From a checkpoint of a small contrastive image-text model: text encoder width 192.
Rows from block 2 of the text encoder, named by matrix and row number. Rows with one number belong to one attention dimension. Each number is 500 + 40 x the weight over its row's rms, rounded and kept within 0 to 999. All counts start at 0. Numbers have three digits each. After the name is the row's rms in percent of the matrix's.
# q: attention query, key and value (stacked) (text_encoder.blocks.2.attn.qkv.weight, 576x192, the q third), inputs 48-95
# k: attention query, key and value (stacked) (text_encoder.blocks.2.attn.qkv.weight, 576x192, the k third), inputs 48-95
q.130 099:503500470537543557531532532541550477562505509565474508487470483545523418472503517448439529524508449485530473521492469486445487468484438500516475
q.131 096:543524470515468477552480515547547463499431517554459512497487558519509518527548458550499576521527481419494542466456505417458480479528550528589573
q.132 108:493517491454484515413438474424484497499539538533469409488556522448452503518486488543597437491564513461490581517509452497574511491525458445418465
q.133 082:532520527580537474484435548502509513497503490505478469498454503457530518460477538430482492501480549501511485452495493499436511592479574469474456
q.134 095:531507582507556494487471525439537530401502504559444453457562494454453524536518504518466444489517512460562503489524536459613465487501441418434489
q.135 095:496526568503523518575489532535542502560513496475530490512492517494542508497551504428403534511492483468543437480449479517466503496499473538564500
q.136 105:452577459529568511535547548578532505526504485466526531520474437528600536453479526492419530500443453477473496496527517555475539461519490543551490
q.137 099:534473574444517474578489565517484473542497526520495474518523514509554572520519520458495525486413537565507454428480469521480511510496509504517509
q.138 103:481512496490540510551535602613522579532498555494519520491481486550553543490592544500421474498463499463464513432508520472484513501530522541533520
q.139 101:478548525499552460502480536517517474525526521500517578498478479445518482470516477442489563542509505508514478482526481453480488512435508524601431
q.140 101:515542482441529544512574562609479525553543483538498560508488462502531486447529474523464535440434488517449514541462527442484537502482501547535549
q.141 095:439507539542452462541455446470529512487508555480470511510577461428461518489457491528487510471548457512506526467469493563501445522510429543472487
q.142 099:515488620518483504521483514441537492439528491500502498517585463481501579492417463472460523492573562543515537529500520546527542526524479479433461
q.143 113:473426503537527522418523451425476509516504485478567479466563548418463471529449500448583380574575502467583500494504510547526440520465510461382501
q.144 110:494514474527503479508449436475543502475542464488502538503568468492457524445451448528508461400525540526467510508581509529504532523493576458460449
q.145 093:528497421536461520555473498473462466461456512499526464479518486507490503518569513528422532515548450558403535421451511457553495467540507491510519
q.146 096:511485486484498476594494578603538555517433538557557495488394453581562476497543492500475533501498455542537506443439476459495527504497462584541519
q.147 091:552577482489481486586537431568512564474507496478466508534504540512537468483529442477512522445517468568417536481481534495467495467491597500501454
q.148 088:506458468537503457459510423497531498483453559545488509514465514456406494522433593529524500497506454463522483519521492548479520508441506495464406
q.149 098:512513475452485474456504480450530436501498456466573450511451527541452474530528488538462408526467531527481523571538470459480487492478494442535477
q.150 087:515469544492519478488566506590448499551561514447504530533441488508445494437502557497462407470465483511579481532567518537557493527507512507515524
q.151 094:510551466604512502525473553515528463560563497547524545526483489510523491524530574440465527485508487462438464534520473443452439513440515513543489
q.152 092:519480566523545509406512482482465485507510472559513498469536532439516540560453444435483474548541518461530492542477504593524497480475476445455424
q.153 095:496580534518524493532472579478473510495493526469478513517483483462589538461460445486475534504469542536476540535505487507515511480489484515518495
q.154 112:508540504528573458565545544550569514536533482467588524495440479544531531443561506442455538486502481516576452516519511435476520442455530485560482
q.155 101:515462534452520459459533512446517429454488478542451474495592551450438561498487442472557477534485527450491475542532528498587455494484495449454463
q.156 108:502452498500482523497460527526445506452414506574416472480491549591459491529532467531533477456504460483538487493534444461525518468523485514492534
k.130 086:456521503493564461457566480483526471564527496496599520449459461463512442489540511508468493582480488496526370479516496449488510520481488506445458
k.131 095:480586483481517500500507527468517488505547478481562495493495535509481457422448547470552507547510506511540433527546486480472455548521470588481501
k.132 102:486481497560455532463479497427488533470459485480434508521551487465492446510519505448532548540537523510544533507478499529427480470484504522484507
k.133 086:549499499424484502517452506441487502557471512472518568485469476510510550509457458487555491521483498542510462514514533508518562434481499484496446
k.134 093:483495504521527520488470510491482508507472551466488519533606450488484554505464515506577465519468498465510511498490532554542469531487469459519471
k.135 093:484554520537560529476578564485504463548550510487508474531474434519485542470472479528454470519464497478544479549593468526557485425463441542502455
k.136 105:524519462510487560464505514559516480559470528428502559486456459548492549462473466585462508424497476542549525491538508401485520513494455501492437
k.137 099:597451522472465491508539522539557509490513531467529519494404442536498464462472470512529500491470518533503579533455543472540522468513511468483490
k.138 103:521574459450438518523548563493495476489534469468501512556511485556475484491498493514456441440416478520565483478508508473493504499473561493424458
k.139 097:421556437470498507450492502575534492594500569539543547478524529582521544502574514493463597440437422439495440485484484467461522464477432486526494
k.140 103:538511475481522557487542554513516496559571482472504513459441423494459528546536477550516530506474479488523462506535489498540502441430451526472450
k.141 100:544482524511521516501444480519512510490488484529494476557498491487502429496418438448486491460491546502485595491551585546472513469628558503465476
k.142 102:522499574431441494502482441481494476446444521451514491501497497489509479495452419550496467445489510555458572474466585544479550569526540499468490
k.143 097:537471480506495506553449534475512542575471509512480422444546500473530513510524531471513494522525485493542532492486521578441496464541529438493517
k.144 102:616492468437424449521478498519493508487470500483518490573490470553533554447473489567502487462451552548455583426469566461504548525493534548499498
k.145 083:509466563422460467510519508523512454468508418484455496557481522580440507437466504505460480497463497474491478487541471520509497519491527569447507
k.146 104:436487525543510534455532561478522455525542450452481504515467470506482438497505511483518467542460500471553496528566425525491493530502466538487508
k.147 098:530555572512428491513499514430460490492535549465501537474492471540487484455510535461492476493520549459502550544533568482495483496538438492409488
k.148 087:549459454536469519468545504504551488519484449510518449476555475512435526507546513524538425469483534527466530551518424503483480471502471498496533
k.149 094:417449498565468521478476502477495546513544483486477514499517459490428496535608571442554496609532493451471483539499474522533462451470484475523479
k.150 082:495467517492519466506476457459470448500611538489417490510537482460491572515544499488516515498514455522507507575474514514505540448419567492517560
k.151 092:435460428591491477443453590545522439463539459470484525461476526510451520471581570449485538514498504507545503513575410465472447467500412463520492
k.152 094:529397519529579463537439447544479538482468498592537491501524513444492530521446553509479580524575443509471476517503527513488511427471512434498491
k.153 097:573505454461487471553440586565523478494491497507538501546486525539469503385524443526464493450500498519488512458484510482505511495433465516535522
k.154 113:536476452480498543519508562534512474576533500476507519420499488562509524484474417567511457511489461517456497467572494455565485531479484527529476
k.155 095:417485516522508437499493420541455513456467537482550510502472530445497473559556530504494473492594514430522506528438540566502512486549534503467568
k.156 101:469442445546522477479478476469484497482520564499459430500573526375521503495458549488548468523517534455525444518520414480493445513524469502482513